A small spectrogram FSQ autoencoder, trained from scratch.
Model: 26.8M parameters, log mel input, encoder arch resmlp, encoder norm layernorm, encoder activation relu, encoder width 384, decoder activation silu, decoder widths [64, 128, 192, 256].
Training: adamw at rate 0.001, 11200 steps, batches of 32.
Data: 39062 training examples, 9.2 epochs.
Rows from block 2 of the decoder of a small spectrogram FSQ autoencoder, named by matrix and row number. Rows with one number belong to one channel. Each number is 50 + 12 x the weight over its row's rms, rounded and kept within 0 to 99. All counts start at 0.
After each channel's rows are labels from the 100 clips, of 14976, where the channel reaches its highest value: "band" is the frequency band that holds the peak. Only what is clearly more common there than usual is listed. The data: synthetic speech, music and everyday sounds put through simulated rooms and audio effects.
# convs0: first 3x3 conv (decoder.mid.2.convs.0.weight, 256x256x3x3, each kernel summed), inputs 128-255
# convs1: second 3x3 conv (decoder.mid.2.convs.1.weight, 256x256x3x3, transposed, each kernel summed), outputs 128-255

convs0.210:48 27 61 49 45 48 29 44 44 47 40 52 51 51 53 27 68 56 58 47 61 50 53 82 38 61 48 69 63 55 56 49 42 76 39 40 64 52 59 61 53 61 39 24 47 63 42 40 40 53 29 34 50 44 36 30 45 47 61 01 49 53 61 53 50 59 56 69 36 53 61 47 55 60 37 30 46 55 60 46 43 51 73 64 45 56 45 54 20 47 47 60 59 55 46 62 56 56 51 33 57 18 48 37 45 52 41 54 48 52 49 57 37 46 52 51 60 36 43 47 38 65 58 31 43 74 44 35
convs1.210:32 43 38 39 49 51 71 60 52 60 47 47 51 55 41 46 58 56 40 40 57 52 64 50 66 35 42 47 64 59 38 51 36 47 36 81 23 34 55 42 49 57 55 63 60 52 37 50 50 47 54 54 46 32 59 50 53 55 31 63 72 67 61 44 57 50 41 53 68 59 60 36 52 43 61 78 41 66 38 32 56 36 48 67 42 69 67 61 72 32 60 45 50 42 61 26 51 59 43 58 56 60 51 44 38 57 54 52 57 54 34 58 51 75 59 46 50 37 72 36 43 57 50 50 73 24 52 68
band: 500 to 1000 Hz

convs0.173:66 43 63 29 48 43 39 53 42 42 36 54 61 58 29 62 32 54 36 50 14 41 42 49 34 48 46 62 42 50 48 54 59 56 60 51 56 40 59 35 41 39 47 49 54 29 36 35 40 26 49 36 39 48 43 41 41 39 42 49 53 31 37 55 66 37 50 54 27 52 64 59 60 43 48 27 50 36 30 57 56 49 51 62 21 36 53 47 64 57 52 52 29 43 42 37 61 51 25 48 41 39 37 59 30 49 29 37 36 41 30 30 44 43 60 22 30 69 56 54 57 59 40 71 50 28 36 45
convs1.173:45 79 56 45 35 43 39 65 40 37 44 59 37 45 66 26 41 48 55 46 63 68 55 52 35 31 44 45 39 63 33 37 67 58 66 50 41 39 47 56 57 47 52 53 40 50 42 43 72 36 61 46 45 39 47 48 54 44 47 32 47 42 62 61 35 53 31 45 57 62 59 52 48 53 48 66 36 63 26 61 61 53 55 32 77 79 62 51 52 90 45 49 39 51 61 45 54 43 41 46 46 60 45 41 55 60 38 41 41 59 60 52 68 38 49 51 66 33 50 48 58 50 43 45 47 63 55 55
band: 2000 to 4000 Hz

convs0.178:64 47 61 17 66 43 43 48 45 40 38 33 48 36 62 43 64 46 39 44 35 28 54 54 46 53 47 54 38 57 60 36 34 20 49 49 50 51 52 58 33 43 56 33 43 37 34 67 19 40 55 50 52 44 59 50 36 45 49 64 35 40 71 61 59 41 38 62 56 58 52 65 49 33 37 37 38 36 40 56 61 63 38 38 41 43 47 43 75 73 44 47 58 47 57 56 54 40 52 57 54 60 46 45 13 54 50 27 45 43 36 48 54 49 48 43 53 48 70 37 62 53 46 54 52 50 13 46
convs1.178:36 41 32 37 70 52 61 30 52 53 62 79 50 53 46 63 64 55 50 53 67 44 31 50 54 59 34 51 45 64 38 53 45 52 45 46 53 50 39 45 65 66 40 64 47 59 38 54 34 61 54 31 50 62 26 42 28 54 39 37 38 61 14 48 51 69 53 58 49 44 53 30 71 52 46 39 55 59 56 57 60 51 60 57 46 44 57 57 29 38 47 33 72 48 64 56 61 56 49 53 44 43 56 56 72 42 43 65 49 36 69 45 72 38 34 51 64 45 74 49 50 38 37 38 52 55 57 36
band: 0 to 250 Hz

convs0.249:61 53 59 67 54 60 40 37 64 47 52 51 57 53 67 57 26 46 52 57 28 71 64 70 40 41 34 45 30 60 37 44 47 58 60 64 44 53 45 37 75 28 48 17 48 57 43 47 52 42 42 39 26 52 70 82 35 35 58 46 68 46 46 38 37 64 62 62 62 40 47 38 46 54 33 49 63 61 51 60 50 56 35 62 70 48 55 52 40 41 43 25 63 52 36 34 41 57 49 44 45 56 56 49 60 66 29 58 24 45 56 50 55 29 44 52 48 51 47 35 49 49 46 55 56 44 63 42
convs1.249:46 56 36 55 39 39 55 53 59 68 42 56 39 50 32 33 66 51 70 59 55 64 50 40 61 42 38 44 60 51 44 56 38 39 45 48 34 51 42 44 31 60 60 65 40 28 52 41 44 24 57 92 58 56 70 37 52 67 35 39 69 53 60 63 46 48 45 59 56 40 45 50 31 50 57 70 47 42 50 34 58 30 64 33 59 65 50 49 41 51 57 80 58 48 47 64 31 48 38 67 48 63 36 33 60 48 72 42 57 45 36 43 45 66 71 52 48 46 75 64 31 36 52 58 74 55 53 69
band: 0 to 250 Hz

convs0.3:59 46 49 48 60 39 55 44 65 63 44 41 44 63 40 58 61 59 45 48 62 53 47 48 60 51 34 37 58 63 35 16 40 42 24 53 45 44 44 72 45 67 53 36 48 59 36 47 41 46 50 62 53 54 61 34 61 65 58 34 49 39 43 27 48 57 62 57 46 50 53 38 41 47 65 53 44 53 43 49 35 44 43 40 56 52 58 52 43 69 45 46 78 46 63 49 52 53 46 34 55 23 55 46 21 62 49 45 44 51 61 70 46 51 44 64 46 51 30 45 63 67 54 47 53 45 48 52
convs1.3:47 71 57 37 59 59 48 35 35 38 57 53 49 62 39 43 59 45 42 62 54 62 59 69 80 28 56 56 52 55 47 76 40 48 46 59 32 42 64 26 43 51 60 68 43 47 68 43 36 43 45 41 64 50 57 36 35 60 41 67 69 42 42 39 27 48 45 53 50 56 57 57 59 62 53 48 53 65 61 41 46 43 50 61 36 37 53 48 33 40 47 36 57 37 64 46 58 49 56 61 48 50 40 44 75 62 33 58 57 49 40 49 28 33 74 33 63 45 60 65 60 34 59 42 58 45 66 54
band: 250 to 500 Hz

convs0.91:56 44 49 43 68 43 64 45 42 47 30 55 63 53 46 66 37 47 49 53 45 46 37 46 12 60 52 63 34 57 48 53 36 32 27 46 53 53 58 61 39 43 29 43 52 32 09 33 46 43 39 42 38 50 46 40 49 39 48 53 42 33 55 62 60 57 62 57 49 50 44 49 33 52 57 32 51 46 60 39 38 42 37 42 65 54 44 42 68 42 53 65 40 35 50 50 41 62 47 53 50 53 43 39 21 40 37 58 46 36 59 46 51 48 55 60 59 45 72 40 42 51 57 43 47 62 52 40
convs1.91:40 65 45 55 54 48 24 34 27 43 53 44 46 59 50 48 66 57 41 45 66 54 51 54 60 48 65 48 44 52 52 53 46 60 61 53 39 47 53 30 30 38 46 38 30 53 60 61 41 58 68 37 64 50 44 51 43 32 37 60 61 50 59 59 33 51 40 56 44 50 35 61 57 48 46 56 41 40 46 62 25 43 48 45 62 63 54 55 59 56 62 25 64 50 60 51 54 61 43 71 42 29 49 32 69 75 49 59 60 40 57 56 69 31 54 51 54 38 79 50 60 62 54 58 51 51 45 32
band: 0 to 250 Hz

convs0.104:52 49 47 23 55 45 48 43 54 44 49 37 54 32 50 55 72 47 43 59 48 58 39 12 49 47 46 66 59 48 43 59 43 53 52 54 57 51 45 56 56 37 39 43 35 29 01 58 43 47 45 56 51 37 47 58 42 51 56 56 54 47 30 60 51 39 53 35 48 33 36 48 47 38 59 52 30 53 34 55 40 54 38 49 58 57 47 66 46 39 47 61 45 33 57 50 53 47 52 63 42 41 42 33 49 38 29 50 41 39 73 47 75 99 45 57 53 54 34 66 31 46 41 38 48 56 40 66
convs1.104:60 66 51 41 63 55 60 30 36 51 47 54 45 47 58 57 64 47 44 62 51 42 60 76 67 44 40 39 35 60 54 43 56 54 54 47 47 56 57 48 52 44 47 38 36 51 75 48 46 61 60 58 62 50 47 46 39 26 73 71 51 44 55 53 33 39 53 58 42 61 66 57 48 55 37 20 44 51 71 46 39 53 45 45 57 49 56 50 55 47 46 47 54 40 58 57 43 68 47 71 37 54 61 51 54 60 27 49 63 53 68 49 25 10 49 43 58 59 67 56 59 34 35 53 50 57 53 43
band: 250 to 500 Hz

convs0.103:57 63 29 30 64 52 24 58 52 43 50 60 52 43 69 53 22 36 41 37 35 58 31 18 62 47 51 35 38 40 50 50 38 57 72 62 38 39 51 55 59 44 70 44 60 46 50 51 59 33 57 40 52 42 46 72 52 45 52 51 39 48 50 20 31 51 34 55 57 34 50 30 55 39 73 21 45 20 51 59 37 48 54 64 54 39 60 56 41 66 43 31 44 42 66 38 36 42 43 53 50 47 34 44 47 41 46 52 48 56 53 35 47 43 41 66 49 49 16 52 43 52 55 48 48 46 62 38
convs1.103:53 64 59 56 63 38 40 35 56 32 51 54 44 54 36 41 74 48 54 64 71 56 60 72 58 47 49 48 56 58 42 29 62 64 46 57 67 58 48 43 36 57 56 22 63 61 53 44 53 54 57 32 65 44 63 58 52 52 43 43 56 47 27 44 60 56 70 59 55 50 30 53 50 52 17 52 53 45 49 51 39 53 53 60 55 51 56 34 38 55 52 48 42 65 45 71 53 67 48 45 48 73 57 59 45 49 78 50 44 49 48 55 40 39 72 46 47 74 45 41 81 53 44 61 44 31 57 34
band: 0 to 250 Hz

convs0.99:50 47 58 36 41 59 48 59 73 44 30 48 47 16 61 39 70 31 62 49 43 52 56 51 58 46 47 55 57 52 60 42 43 58 56 43 38 55 48 58 72 38 42 59 58 31 21 45 47 55 56 52 55 40 44 46 47 53 42 27 62 42 50 64 46 70 46 40 51 34 60 40 26 53 50 47 36 48 59 45 43 47 47 61 43 52 33 49 51 31 30 61 55 43 54 47 44 36 62 27 50 25 41 50 33 30 39 37 39 56 44 45 65 76 48 60 39 44 39 59 40 46 54 36 34 41 35 47
convs1.99:19 46 57 78 46 73 54 40 49 41 54 56 66 56 43 63 64 40 43 53 54 39 51 65 44 72 46 41 47 58 58 58 54 48 54 63 57 37 48 55 40 48 44 26 44 50 53 53 34 45 53 47 38 53 43 67 48 33 44 47 51 51 45 40 53 44 54 46 46 51 36 41 64 53 28 72 58 57 43 59 26 61 45 41 50 47 47 40 62 62 45 41 27 68 57 81 72 62 36 48 35 67 52 32 70 81 54 61 62 46 51 59 37 26 69 48 47 49 53 35 63 60 51 66 35 52 53 38
band: 0 to 250 Hz

convs0.165:49 61 56 04 61 46 36 41 38 40 50 34 50 41 54 24 61 44 41 49 26 29 31 59 45 45 46 55 53 50 58 48 47 39 52 55 39 43 44 70 25 62 33 32 47 43 80 29 57 55 37 32 35 52 59 47 42 27 50 57 46 41 79 53 66 31 42 57 60 67 42 57 34 36 40 37 54 60 53 18 36 32 38 41 64 52 50 49 48 57 46 50 36 50 39 53 58 58 48 58 60 45 46 46 41 44 46 62 43 42 32 56 43 60 62 44 53 37 62 41 57 36 48 66 60 86 43 36
convs1.165:34 18 45 78 57 56 67 54 50 55 80 45 45 41 63 38 35 55 66 46 61 53 49 31 57 67 52 46 45 60 50 45 43 63 52 15 59 61 48 47 57 64 46 43 42 53 66 69 59 63 35 31 57 48 36 52 39 55 50 57 45 61 16 56 42 67 25 43 55 46 33 27 60 52 62 12 39 62 64 58 60 60 35 45 49 56 60 63 34 23 31 38 51 56 52 65 59 57 57 57 60 60 49 73 72 47 33 52 46 60 66 29 59 33 47 60 40 24 60 45 53 42 43 32 33 41 45 52
band: 250 to 500 Hz; 1000 to 2000 Hz

convs0.221:42 27 53 55 47 47 40 41 50 55 29 53 71 53 29 55 56 44 48 20 47 37 50 50 47 63 57 49 46 47 40 52 56 43 59 40 52 50 61 58 45 72 37 47 52 52 08 47 48 46 46 19 52 45 38 37 41 47 51 44 59 58 45 62 31 70 35 66 37 46 50 55 50 57 40 36 48 20 45 66 35 56 62 38 52 54 38 67 21 60 60 48 42 36 41 40 57 53 59 16 51 27 59 51 57 72 54 39 66 48 48 57 43 53 53 43 65 46 26 48 39 46 39 54 44 50 45 28
convs1.221:51 61 43 43 41 44 41 63 51 46 33 50 51 35 45 59 51 56 64 64 73 51 59 51 86 30 32 28 60 49 47 50 43 22 49 59 60 61 47 64 47 38 60 63 46 69 65 66 44 56 62 64 42 23 61 37 59 39 46 49 29 52 49 37 40 43 32 56 51 56 49 36 40 49 58 42 54 48 47 38 58 27 48 50 59 80 54 56 54 68 47 51 57 40 62 30 41 48 47 52 42 49 38 64 28 55 45 54 29 37 30 43 63 73 52 42 63 63 59 69 34 51 12 53 50 64 58 65
band: 4000 to 8000 Hz

convs0.191:67 51 64 38 36 39 52 52 45 50 39 31 31 67 27 28 66 38 52 53 46 39 39 64 56 48 53 40 47 47 39 50 43 40 53 63 51 62 63 56 20 58 29 38 47 48 44 32 24 47 57 38 64 54 59 32 53 48 51 36 49 46 52 50 77 29 47 50 47 56 23 64 52 41 37 54 43 29 58 32 53 52 21 46 51 39 39 43 51 57 49 52 38 54 39 56 54 60 46 40 56 51 51 24 36 54 54 50 38 40 49 46 38 76 57 42 56 49 64 36 55 46 53 46 58 79 22 39
convs1.191:45 40 40 60 55 56 45 37 41 40 62 45 36 55 51 52 63 44 46 58 59 66 42 67 61 41 26 53 34 62 56 58 57 75 53 31 45 41 51 60 85 37 50 62 57 52 54 62 59 53 55 70 53 47 34 69 34 38 55 56 49 40 47 49 36 66 48 74 65 42 51 25 49 57 47 02 48 73 24 69 42 43 46 43 81 82 57 37 45 55 47 40 44 52 49 53 32 66 52 44 42 52 44 47 52 47 49 47 44 55 75 51 67 45 32 57 64 28 57 57 23 65 50 37 49 57 52 64
band: 250 to 500 Hz

convs0.95:32 39 23 28 41 37 37 43 53 43 40 46 60 46 50 70 57 58 63 59 32 48 49 34 72 72 53 52 50 41 40 42 40 38 48 45 41 54 50 66 45 57 41 29 41 35 13 57 66 32 46 35 44 50 44 52 50 47 56 58 47 41 45 43 40 44 51 53 60 53 39 27 28 40 40 41 45 61 34 45 49 44 60 56 41 51 49 58 42 54 45 46 17 45 46 42 58 49 59 59 60 40 37 49 52 59 48 42 55 52 63 51 73 68 51 70 44 58 46 57 51 50 43 42 46 37 47 50
convs1.95:69 69 57 33 61 39 51 48 39 28 42 55 38 36 56 60 66 31 60 56 55 51 51 83 49 36 45 50 59 26 67 63 44 53 58 55 50 60 56 43 49 41 52 41 35 41 70 76 43 52 54 56 57 44 53 55 61 36 57 57 40 42 39 53 50 46 46 54 46 58 72 66 57 48 50 50 34 42 64 56 39 56 45 44 62 63 39 59 45 39 64 43 60 55 50 52 50 70 44 49 58 62 60 51 55 68 51 33 54 43 64 41 33 26 47 48 71 38 67 55 85 38 36 43 63 72 52 49
band: 250 to 500 Hz

convs0.26:59 51 58 22 68 49 45 38 58 48 43 37 52 40 53 28 71 38 49 59 34 46 37 57 10 54 46 44 34 46 54 52 55 55 62 44 47 58 45 49 46 59 46 25 70 22 15 43 38 58 55 40 47 44 40 82 60 39 59 51 46 39 53 37 58 58 61 56 57 55 48 51 09 37 65 39 48 45 66 76 56 41 47 46 55 57 66 48 72 39 44 41 43 37 46 61 34 43 45 57 36 82 44 41 53 43 60 51 37 41 45 37 49 44 48 70 38 44 46 53 55 48 39 59 54 76 59 33
convs1.26:40 47 68 86 58 50 47 44 53 47 69 46 48 84 44 49 47 48 52 56 70 56 52 59 65 54 38 55 53 84 47 46 34 56 51 40 54 52 64 48 51 66 35 41 36 55 56 45 43 31 45 63 47 72 54 48 38 52 43 49 56 60 48 40 52 54 56 54 44 55 46 47 60 68 32 41 50 51 56 43 39 45 42 51 44 60 65 40 36 79 51 39 34 56 60 48 53 73 53 52 46 26 50 64 64 44 47 72 59 56 61 51 43 17 73 40 46 48 36 44 72 58 51 47 48 44 50 39
band: 1000 to 2000 Hz

convs0.52:24 61 41 46 51 45 41 37 55 42 53 38 47 41 49 38 37 42 42 57 58 53 66 37 71 63 54 36 63 53 34 29 44 53 37 55 45 53 20 50 52 66 71 45 51 31 62 53 60 56 55 64 61 41 59 43 60 51 55 46 72 47 42 42 39 37 64 34 56 42 30 37 54 53 38 69 46 27 13 49 35 54 36 37 56 45 51 55 28 38 40 43 90 50 43 60 41 59 43 49 52 64 48 42 59 46 33 54 29 50 51 54 65 49 42 34 48 44 37 66 32 28 50 48 52 72 58 62
convs1.52:61 69 60 52 58 56 87 47 42 52 53 47 52 54 52 32 60 59 34 69 50 47 55 32 42 61 39 48 51 46 35 74 48 52 42 47 48 44 47 38 56 68 65 57 49 40 70 49 45 38 29 42 54 65 64 36 37 72 64 72 71 55 58 57 30 52 58 53 43 41 39 59 59 48 68 62 71 57 69 59 57 55 50 41 50 52 46 57 64 11 58 57 60 50 44 66 60 67 47 49 51 48 51 51 66 61 46 37 42 44 55 32 33 58 51 54 45 57 56 56 52 42 65 22 53 47 57 86
band: 1000 to 2000 Hz

convs0.140:28 39 60 34 43 33 39 51 36 48 73 37 42 38 36 39 53 42 64 53 30 52 56 69 44 52 43 48 62 49 60 36 49 59 54 57 62 56 51 42 41 55 52 31 49 59 77 43 49 58 31 53 69 44 55 55 49 48 62 43 43 42 46 54 71 29 47 32 53 72 60 40 50 52 44 48 49 45 35 49 35 45 38 62 60 64 55 51 52 44 52 36 41 42 32 44 62 37 51 41 49 46 52 54 48 39 45 46 43 44 39 52 68 64 60 61 61 43 57 47 46 59 52 44 55 41 25 56
convs1.140:44 51 48 52 66 47 58 50 56 60 39 45 51 36 56 38 41 51 54 43 59 61 31 62 37 41 51 43 32 40 53 48 53 65 44 35 59 40 62 67 67 70 46 66 45 46 36 64 58 55 60 44 49 63 24 67 47 37 73 46 44 56 53 63 52 74 24 45 55 71 39 54 60 59 52 58 47 63 56 59 63 52 64 62 58 70 49 67 52 26 43 69 50 46 45 67 59 51 52 65 62 32 41 45 62 55 50 34 52 47 45 35 48 37 50 52 68 31 75 56 41 38 41 20 34 67 68 60
band: 2000 to 4000 Hz

convs0.87:33 44 35 40 32 46 33 43 45 44 32 46 40 47 60 50 49 50 62 44 63 48 32 52 44 62 48 49 57 47 38 43 34 44 73 52 44 43 44 54 50 58 54 48 57 23 08 72 62 45 66 55 67 46 43 81 58 49 59 36 43 61 35 54 41 48 44 53 50 29 28 39 45 45 43 40 34 48 34 79 45 45 51 51 57 55 57 57 46 61 45 31 42 56 59 40 41 45 68 56 47 36 47 42 63 42 59 38 44 64 52 41 64 76 63 59 34 46 45 57 50 59 51 53 39 40 23 45
convs1.87:41 87 74 14 61 49 52 36 40 41 56 53 51 43 50 68 76 46 57 64 59 57 55 81 55 52 43 57 40 39 54 50 55 66 46 33 59 60 57 42 63 30 49 49 36 53 71 47 40 63 39 56 57 45 34 45 52 39 60 71 56 43 49 50 23 44 34 67 52 56 63 63 56 50 49 38 47 59 77 43 31 48 41 68 70 36 57 52 42 35 61 52 65 42 55 56 41 58 49 55 58 48 48 69 38 55 31 62 58 36 65 35 39 33 32 52 65 58 51 40 71 39 40 51 60 58 75 38
band: 4000 to 8000 Hz

convs0.227:50 35 45 59 43 52 48 30 36 47 52 42 42 47 34 40 66 51 54 57 47 56 36 65 48 49 41 54 57 61 55 57 47 46 58 42 72 64 44 36 62 59 46 49 50 56 28 74 56 58 36 31 68 47 48 50 41 58 48 18 53 46 56 54 50 60 44 34 42 61 50 55 53 47 41 59 63 38 41 71 42 44 68 38 49 33 46 63 16 37 38 56 73 58 48 49 41 50 55 32 41 43 61 38 54 57 60 57 50 57 42 53 45 67 32 51 43 36 47 46 49 47 60 48 36 64 61 53
convs1.227:54 46 45 40 64 33 76 47 69 43 67 68 40 40 48 50 53 47 39 48 41 43 57 31 69 58 34 56 53 52 48 57 35 25 40 52 38 53 39 46 33 60 63 50 45 51 77 46 35 49 45 68 47 34 87 61 70 67 39 61 54 57 30 21 63 46 45 65 51 41 60 29 40 42 59 37 36 63 25 31 54 34 41 52 37 69 64 61 55 23 67 65 56 39 58 48 51 50 59 37 49 44 48 50 42 48 60 66 41 50 36 58 48 66 38 61 46 39 52 40 32 31 38 47 61 43 69 68
band: 500 to 1000 Hz

convs0.41:23 41 56 30 63 39 19 46 37 55 49 51 41 36 45 36 28 47 49 72 27 46 48 58 47 38 47 45 58 58 37 48 37 43 66 43 48 47 39 61 43 74 62 35 56 40 46 45 54 32 55 28 57 49 59 56 69 47 69 36 50 40 34 64 38 61 60 56 58 20 53 59 49 48 45 46 43 28 84 53 44 53 56 46 58 69 67 55 53 60 48 34 40 54 59 61 49 30 50 53 54 18 42 47 53 54 60 48 53 48 43 43 40 68 50 59 66 34 26 45 56 51 57 56 36 50 48 36
convs1.41:45 75 74 48 52 65 44 45 45 36 52 42 58 59 60 43 65 53 79 54 61 59 52 78 53 47 49 49 53 52 46 46 48 62 51 56 37 66 57 59 59 63 55 42 44 61 63 53 49 51 63 40 31 38 54 55 50 34 51 66 56 59 54 53 63 63 39 56 60 50 57 35 35 56 38 66 43 56 63 49 39 49 48 47 67 57 51 56 43 45 60 60 62 71 57 49 50 58 45 55 43 85 64 61 49 48 53 37 49 50 56 35 61 23 57 34 55 58 58 38 50 49 24 41 62 62 65 37
band: 250 to 500 Hz

convs0.214:55 63 46 56 45 48 53 51 55 41 48 66 36 53 34 53 46 51 58 55 46 47 56 41 73 51 52 58 56 43 47 45 52 49 15 40 53 49 47 64 40 68 49 55 40 43 31 71 69 48 40 35 60 43 49 59 58 43 63 34 58 60 31 63 67 41 44 49 27 34 41 68 46 53 50 44 57 47 47 58 36 46 39 31 63 37 74 53 41 57 48 55 50 50 45 46 44 43 59 33 55 23 35 51 36 45 59 55 52 55 67 52 49 47 54 49 69 46 28 31 50 48 76 57 44 62 27 45
convs1.214:24 53 55 52 47 54 30 61 53 58 61 56 42 34 44 48 59 66 47 53 61 45 58 44 66 52 48 55 59 59 49 59 48 39 43 67 49 50 35 63 36 53 62 69 49 64 77 38 35 43 59 55 49 34 76 53 51 52 40 60 49 41 45 49 45 24 36 46 65 62 86 38 49 43 65 40 29 68 51 33 40 24 49 43 59 63 52 46 53 43 54 63 48 40 63 36 43 47 53 45 51 56 34 52 69 58 27 34 54 58 48 32 46 69 60 54 47 59 59 50 44 61 41 46 61 42 62 72
band: 4000 to 8000 Hz

convs0.177:51 47 54 28 61 57 24 43 43 49 56 39 37 45 64 59 62 65 42 50 50 49 65 67 59 40 41 43 53 73 41 49 44 47 72 51 66 50 47 63 60 42 53 50 27 62 70 46 44 62 25 39 49 62 61 48 37 46 70 42 40 48 53 71 63 50 46 43 38 56 57 43 41 38 57 36 60 61 38 55 46 39 40 56 17 37 61 43 58 53 50 46 58 50 56 57 58 47 42 43 49 14 40 41 26 52 21 56 49 58 49 52 46 64 35 41 60 40 47 37 33 45 52 57 60 40 15 54
convs1.177:67 39 48 70 53 41 53 56 72 22 28 60 43 34 58 31 66 50 58 51 51 63 33 51 68 35 52 60 37 38 54 68 58 58 67 54 54 56 44 40 59 75 40 72 53 45 55 61 44 57 66 34 55 41 44 56 53 72 58 41 46 41 48 45 62 77 22 56 61 56 58 46 59 46 41 64 49 44 55 51 68 48 44 52 66 62 51 58 49 26 36 54 53 57 49 69 37 54 59 55 65 47 51 57 74 51 47 25 50 52 52 54 63 49 37 39 60 39 60 42 36 48 38 38 56 80 56 47
band: 250 to 500 Hz